Weights of a small audio frame classifier: width 320, 14100 steps.
Rows from block 3, named by matrix and row number. Rows with one number belong to one neuron. Each number is 50 + 15 x the weight over its row's rms, rounded and kept within 0 to 99. All counts start at 0. After the name is the row's rms in percent of the matrix's.
# fc1: MLP up (model.blocks.3.mlp.fc1.weight, 960x320), inputs 0-159
# fc2: MLP down (model.blocks.3.mlp.fc2.weight, 320x960, transposed), outputs 0-159
fc1.626 102:60 80 33 57 80 55 36 48 42 34 53 37 54 39 39 54 72 27 66 76 40 26 60 26 57 55 55 69 53 33 72 50 62 69 56 49 74 50 57 78 39 54 49 18 42 26 58 54 43 69 50 48 67 50 16 36 48 42 35 37 61 46 47 28 58 57 48 82 62 78 31 32 30 38 52 60 77 93 46 63 56 53 36 34 39 60 63 63 52 46 84 37 62 41 39 50 37 63 39 38 36 53 62 52 40 48 34 47 37 38 49 50 58 37 51 44 41 49 47 64 49 43 82 16 36 38 62 63 45 61 30 44 41 65 25 57 44 61 84 42 47 48 37 49 55 75 37 63 60 21 42 66 41 36 52 46 56 58 48 46
fc2.626 105:37 46 76 56 45 72 61 55 63 69 50 23 51 45 28 69 44 57 43 65 40 18 41 55 55 61 24 70 02 72 63 37 50 24 36 47 46 24 47 53 81 65 32 68 35 47 42 50 41 58 72 52 65 74 61 33 46 32 54 54 45 76 79 47 47 71 47 46 47 52 50 64 44 33 48 50 43 10 49 63 29 50 47 59 66 43 41 67 23 57 40 62 52 48 64 52 66 26 53 44 47 35 56 66 57 28 72 64 47 37 41 52 42 39 77 46 53 44 64 42 55 33 56 58 28 38 21 59 66 58 43 61 43 44 39 47 54 39 20 58 48 43 45 34 63 16 42 50 32 34 57 32 27 51 66 28 36 52 38 42
fc1.627 104:33 39 25 62 63 54 44 62 49 23 46 61 71 47 54 57 64 49 52 51 50 68 44 50 42 38 50 68 53 64 43 68 39 54 33 42 75 53 67 70 43 67 75 39 58 62 37 54 34 60 43 60 37 59 61 53 28 26 27 59 39 66 55 37 34 37 40 60 45 67 68 44 38 74 34 60 73 43 54 48 66 24 58 13 43 65 37 27 26 70 39 63 18 66 42 47 68 32 57 50 49 67 33 51 43 39 38 54 65 65 65 62 46 53 52 23 25 52 43 60 50 48 63 58 21 59 55 20 30 51 72 48 59 77 29 53 51 74 62 60 48 45 42 52 22 56 41 44 29 44 39 49 74 58 79 38 66 29 56 52
fc2.627 104:59 45 37 43 45 46 48 41 33 47 64 60 48 54 84 56 88 56 62 28 53 60 61 54 37 35 40 77 61 43 63 70 48 38 55 51 69 48 58 48 73 62 32 41 59 37 54 04 48 52 53 68 48 52 62 77 52 40 58 61 62 54 23 40 41 44 56 54 45 76 52 60 32 19 84 54 49 20 49 61 70 61 33 44 52 59 29 79 16 50 54 47 40 45 55 73 52 35 63 28 52 12 39 78 42 58 55 59 46 50 46 35 63 53 44 49 25 22 46 50 64 29 50 64 19 58 52 49 26 29 55 29 41 64 41 38 64 37 30 24 30 54 51 66 42 36 42 36 31 43 28 74 62 67 43 37 49 34 59 66
fc1.628 094:25 40 77 51 67 22 32 47 64 26 47 55 17 43 60 52 53 67 36 71 41 49 55 32 73 40 55 55 36 51 74 82 43 43 64 69 27 34 61 49 31 25 66 49 42 53 66 60 36 42 52 52 40 47 58 64 46 57 71 65 58 26 47 48 50 60 44 42 57 96 47 47 54 38 87 54 45 60 65 43 63 48 35 60 54 41 49 52 67 42 63 20 38 42 72 56 56 50 61 54 71 56 80 26 33 43 38 65 62 53 56 60 51 71 37 61 54 68 42 58 43 69 43 46 56 77 72 87 41 51 35 43 37 62 26 71 44 50 81 34 45 27 60 56 52 64 40 42 47 52 47 44 72 71 66 49 73 56 77 25
fc2.628 096:16 72 45 35 49 63 46 71 45 40 64 43 72 54 43 42 29 58 43 40 34 52 68 48 28 28 69 63 56 46 32 40 71 45 39 61 48 65 50 43 77 39 44 30 42 26 45 54 28 44 69 48 57 37 20 32 32 11 36 33 31 55 78 36 35 40 47 66 63 54 47 62 55 59 31 66 74 54 65 37 64 68 41 64 67 62 70 49 33 67 45 58 66 41 60 74 51 53 36 61 57 21 47 35 43 74 33 59 50 55 45 57 48 59 43 26 42 41 79 21 38 48 61 58 41 29 48 68 56 45 45 44 39 20 75 59 56 50 45 90 73 58 48 46 55 40 63 46 71 41 44 60 38 46 68 59 53 46 37 39
fc1.629 101:70 31 21 55 74 40 56 41 63 31 54 31 42 52 63 48 80 23 60 55 62 60 40 46 66 62 38 50 57 31 54 40 56 63 68 54 16 58 58 51 57 53 52 35 46 55 51 66 59 76 42 70 54 41 32 16 44 42 60 60 36 37 44 57 63 77 52 65 45 56 70 29 74 58 35 42 86 51 66 46 30 44 61 12 40 52 58 60 69 41 72 58 42 07 50 22 49 34 56 34 38 70 26 56 66 27 37 50 59 52 69 33 39 41 32 52 44 73 25 64 59 27 61 34 37 38 35 47 27 45 46 49 78 59 44 49 68 52 78 35 48 67 27 26 42 46 36 52 37 39 13 34 36 79 33 34 35 54 39 65
fc2.629 101:50 50 42 49 33 44 22 48 41 36 45 54 47 38 46 41 57 46 26 69 44 21 70 48 51 87 40 54 75 73 52 22 56 46 41 54 36 46 48 64 64 71 75 48 62 41 50 54 44 46 45 32 30 49 41 38 32 26 53 72 41 56 40 36 47 60 44 59 46 73 44 42 29 51 74 74 57 70 87 89 33 42 35 43 40 62 56 32 52 66 60 35 60 21 84 28 65 48 27 58 88 12 32 34 43 46 88 78 28 39 43 69 59 47 54 31 64 68 58 38 47 50 33 37 27 42 64 69 30 46 56 34 40 46 60 24 64 55 46 49 22 54 28 17 66 35 37 35 49 37 61 28 53 44 55 42 51 54 19 62
fc1.630 096:38 46 34 53 44 51 45 57 58 45 73 40 52 28 38 64 56 67 69 50 55 58 47 54 58 53 54 81 78 72 60 35 51 62 54 31 50 12 51 53 44 15 53 30 48 47 63 49 40 53 60 44 42 30 59 58 52 54 28 50 38 66 26 76 71 63 64 56 54 45 62 51 50 45 58 67 86 76 44 44 39 67 43 31 37 70 53 70 54 51 43 83 42 63 45 31 64 73 61 62 53 55 45 60 84 59 37 22 34 54 65 73 34 58 40 26 46 67 54 60 66 55 75 47 66 55 78 70 16 62 41 38 50 53 47 40 74 53 70 22 44 49 46 40 16 47 41 31 61 52 47 49 47 53 68 37 60 56 53 24
fc2.630 098:69 70 49 53 43 50 65 40 51 41 30 43 66 88 33 57 50 53 45 72 47 42 38 30 65 87 41 67 23 45 79 33 39 32 84 71 49 36 33 50 55 32 63 72 46 63 53 40 33 56 49 75 47 62 26 40 43 57 47 60 56 19 50 42 48 57 56 11 49 88 24 56 48 48 26 35 61 61 29 79 47 59 54 43 66 40 51 50 51 27 19 67 70 59 68 29 38 38 29 64 60 61 90 45 60 45 65 80 47 57 65 38 80 39 35 43 41 65 25 69 57 41 70 18 28 23 60 39 71 79 26 75 46 48 54 55 30 41 22 46 38 43 80 36 53 48 67 45 51 55 49 36 55 48 58 42 52 55 67 39
fc1.631 104:61 35 74 70 45 58 66 60 74 49 37 37 73 47 49 72 36 56 47 40 56 45 61 49 74 39 33 53 52 51 24 43 45 55 30 54 37 39 51 71 44 44 55 47 51 33 83 46 41 29 51 60 88 83 79 52 62 67 51 32 53 69 51 37 20 40 48 31 70 45 10 46 57 82 49 86 31 59 36 38 35 17 52 70 39 62 39 41 35 36 30 48 20 58 43 46 71 28 20 58 69 61 45 58 39 43 51 40 34 40 41 61 43 48 47 44 53 73 64 47 41 33 32 47 41 51 45 69 58 55 59 58 54 39 26 39 47 49 37 35 42 64 52 48 60 41 47 74 37 28 30 55 40 59 43 58 49 26 36 68
fc2.631 104:58 34 35 21 23 76 58 42 60 57 61 44 73 50 56 36 39 52 61 30 25 23 30 79 23 31 34 44 30 46 25 70 78 68 75 44 37 46 23 79 67 38 42 25 73 41 74 68 63 61 65 44 54 50 50 37 44 63 41 62 52 68 57 61 70 38 53 55 79 37 42 34 43 27 70 40 51 29 48 34 75 33 41 85 74 66 27 47 44 59 56 23 39 61 39 49 58 49 58 57 33 45 32 32 68 62 25 49 44 55 60 34 54 68 45 56 46 50 58 45 32 51 80 60 45 22 45 46 33 17 88 56 74 30 53 87 49 46 68 59 60 82 80 47 67 32 61 50 73 27 39 35 64 73 60 50 14 48 32 44
fc1.632 107:42 46 40 41 58 46 51 75 53 12 25 42 63 62 46 59 45 57 21 62 45 93 35 49 46 74 50 49 42 65 45 83 61 56 41 58 42 63 62 41 46 19 55 61 26 80 57 44 38 47 50 57 36 42 78 27 61 74 48 50 38 30 33 58 54 32 66 36 64 48 53 40 62 26 81 43 58 69 45 51 59 63 51 52 58 50 45 53 84 13 59 59 00 41 53 56 57 33 81 77 61 42 35 46 44 38 58 60 46 65 29 36 53 63 27 39 42 61 42 58 64 39 37 59 19 35 56 47 55 62 43 60 66 66 51 68 32 69 55 43 42 65 44 47 30 49 55 42 35 49 67 12 59 82 41 43 65 58 49 51
fc2.632 108:46 67 46 61 62 38 70 44 57 62 45 46 43 29 23 26 52 67 58 34 65 63 49 51 63 35 65 59 73 85 98 52 25 53 59 68 50 42 55 48 14 35 42 79 37 44 64 70 52 63 39 63 51 38 66 67 47 50 37 45 78 44 43 40 53 38 53 48 32 47 67 73 38 62 61 58 72 61 13 58 48 40 69 54 59 75 51 41 52 32 51 84 42 39 59 39 42 63 05 47 49 26 55 55 58 26 19 55 50 55 41 61 27 21 54 51 51 67 54 42 53 44 30 28 62 59 68 57 50 65 30 15 69 19 54 52 45 47 37 41 52 55 44 44 33 44 60 50 68 31 87 73 29 50 46 78 37 85 60 74
fc1.633 094:42 60 74 58 53 65 31 49 73 64 53 57 33 36 80 50 80 35 46 56 59 56 48 38 66 25 24 68 60 80 58 39 28 56 65 72 49 35 63 51 73 29 54 56 63 51 55 26 62 71 66 62 76 52 27 68 67 45 69 42 67 41 50 29 55 51 79 35 73 51 33 35 55 84 52 53 34 55 44 32 54 40 52 57 53 39 59 56 56 66 70 44 33 39 46 56 53 61 30 52 27 50 52 33 53 53 65 22 11 39 46 69 76 18 29 64 57 45 62 68 45 54 56 74 33 66 68 16 67 23 58 42 63 58 31 36 41 27 54 56 58 50 44 60 63 40 46 80 51 52 53 36 51 49 31 32 70 24 72 56
fc2.633 092:67 43 64 56 73 51 68 47 55 60 43 44 68 41 42 40 77 49 73 28 32 46 26 35 34 50 33 44 15 47 60 44 45 55 56 49 80 38 47 46 60 48 13 37 49 61 47 50 65 59 50 49 35 55 45 56 35 30 40 44 46 30 69 49 56 62 53 61 47 17 30 38 25 29 27 48 37 49 31 39 13 41 70 72 93 54 32 52 74 56 77 58 46 37 70 46 50 84 71 75 39 34 52 58 48 62 45 61 50 71 51 40 53 57 54 47 50 63 56 66 44 51 23 31 57 66 31 60 62 54 43 65 53 49 37 35 58 32 36 60 43 49 50 36 54 64 42 66 18 45 31 76 39 25 55 81 69 59 54 49
fc1.634 092:26 45 70 51 50 23 54 45 37 27 51 21 58 52 56 41 82 68 42 59 47 70 49 37 52 56 45 61 68 48 50 25 80 59 51 49 54 35 65 35 47 58 68 30 20 43 57 67 36 70 53 61 21 28 50 28 81 34 40 49 46 57 44 37 61 32 52 73 70 80 60 47 46 27 52 53 73 41 71 64 33 67 49 38 45 22 67 65 63 40 61 47 55 41 53 33 49 49 34 67 88 67 74 36 45 49 42 29 54 61 61 75 55 51 52 32 41 53 61 45 59 66 66 57 42 39 63 74 22 54 46 60 55 40 57 56 32 58 82 46 45 78 29 17 52 53 67 62 52 43 67 36 45 59 57 55 99 49 52 45
fc2.634 093:58 72 26 46 73 49 43 69 46 68 45 35 30 39 32 35 44 46 46 55 34 42 33 73 54 28 07 78 43 40 65 22 50 81 55 35 61 44 35 48 73 39 76 44 31 46 68 70 40 61 69 50 55 59 48 53 59 43 38 68 31 24 36 50 49 51 46 62 41 64 42 46 25 50 35 33 46 81 44 60 26 35 76 61 64 45 57 48 61 35 11 53 25 49 77 28 48 49 30 49 61 35 46 36 53 29 56 56 61 51 46 64 99 49 37 47 75 74 54 39 39 27 72 33 42 54 46 65 52 59 58 55 46 68 55 24 47 60 47 43 05 63 32 49 52 46 34 42 65 51 71 83 41 39 52 43 66 55 57 44
fc1.635 100:50 37 33 42 72 36 37 54 22 51 58 67 30 45 42 27 51 66 51 55 34 35 19 62 37 64 50 36 54 62 40 34 51 42 49 61 24 66 43 75 93 48 80 37 66 51 49 44 52 83 71 32 58 33 63 44 37 50 49 72 58 41 80 32 45 40 51 38 23 51 38 50 59 52 40 33 84 49 60 37 34 20 54 34 45 33 32 14 50 62 45 56 79 45 57 46 20 54 40 52 51 87 44 52 59 66 52 48 57 42 68 39 35 71 18 43 57 64 41 44 41 51 73 33 49 75 43 48 19 35 57 14 62 38 68 33 44 48 38 53 51 66 37 32 39 56 49 44 55 31 65 75 54 63 39 78 59 39 52 31
fc2.635 100:36 57 47 49 58 62 58 08 57 50 06 58 58 85 37 48 59 51 60 45 49 56 36 63 12 38 34 62 64 50 71 33 66 46 31 31 34 42 37 52 35 40 29 63 54 34 50 74 49 21 49 58 16 60 78 24 41 60 37 58 44 58 94 65 64 58 42 52 64 63 68 70 68 57 70 45 40 55 57 19 58 61 53 65 68 36 47 69 55 51 74 39 41 55 47 56 59 40 63 76 49 53 52 50 33 51 62 37 61 61 46 31 53 66 57 43 32 64 63 32 31 68 29 50 38 50 41 58 60 46 56 63 71 37 44 56 41 36 52 59 97 77 67 48 59 66 45 80 53 34 36 55 62 32 61 56 62 35 66 49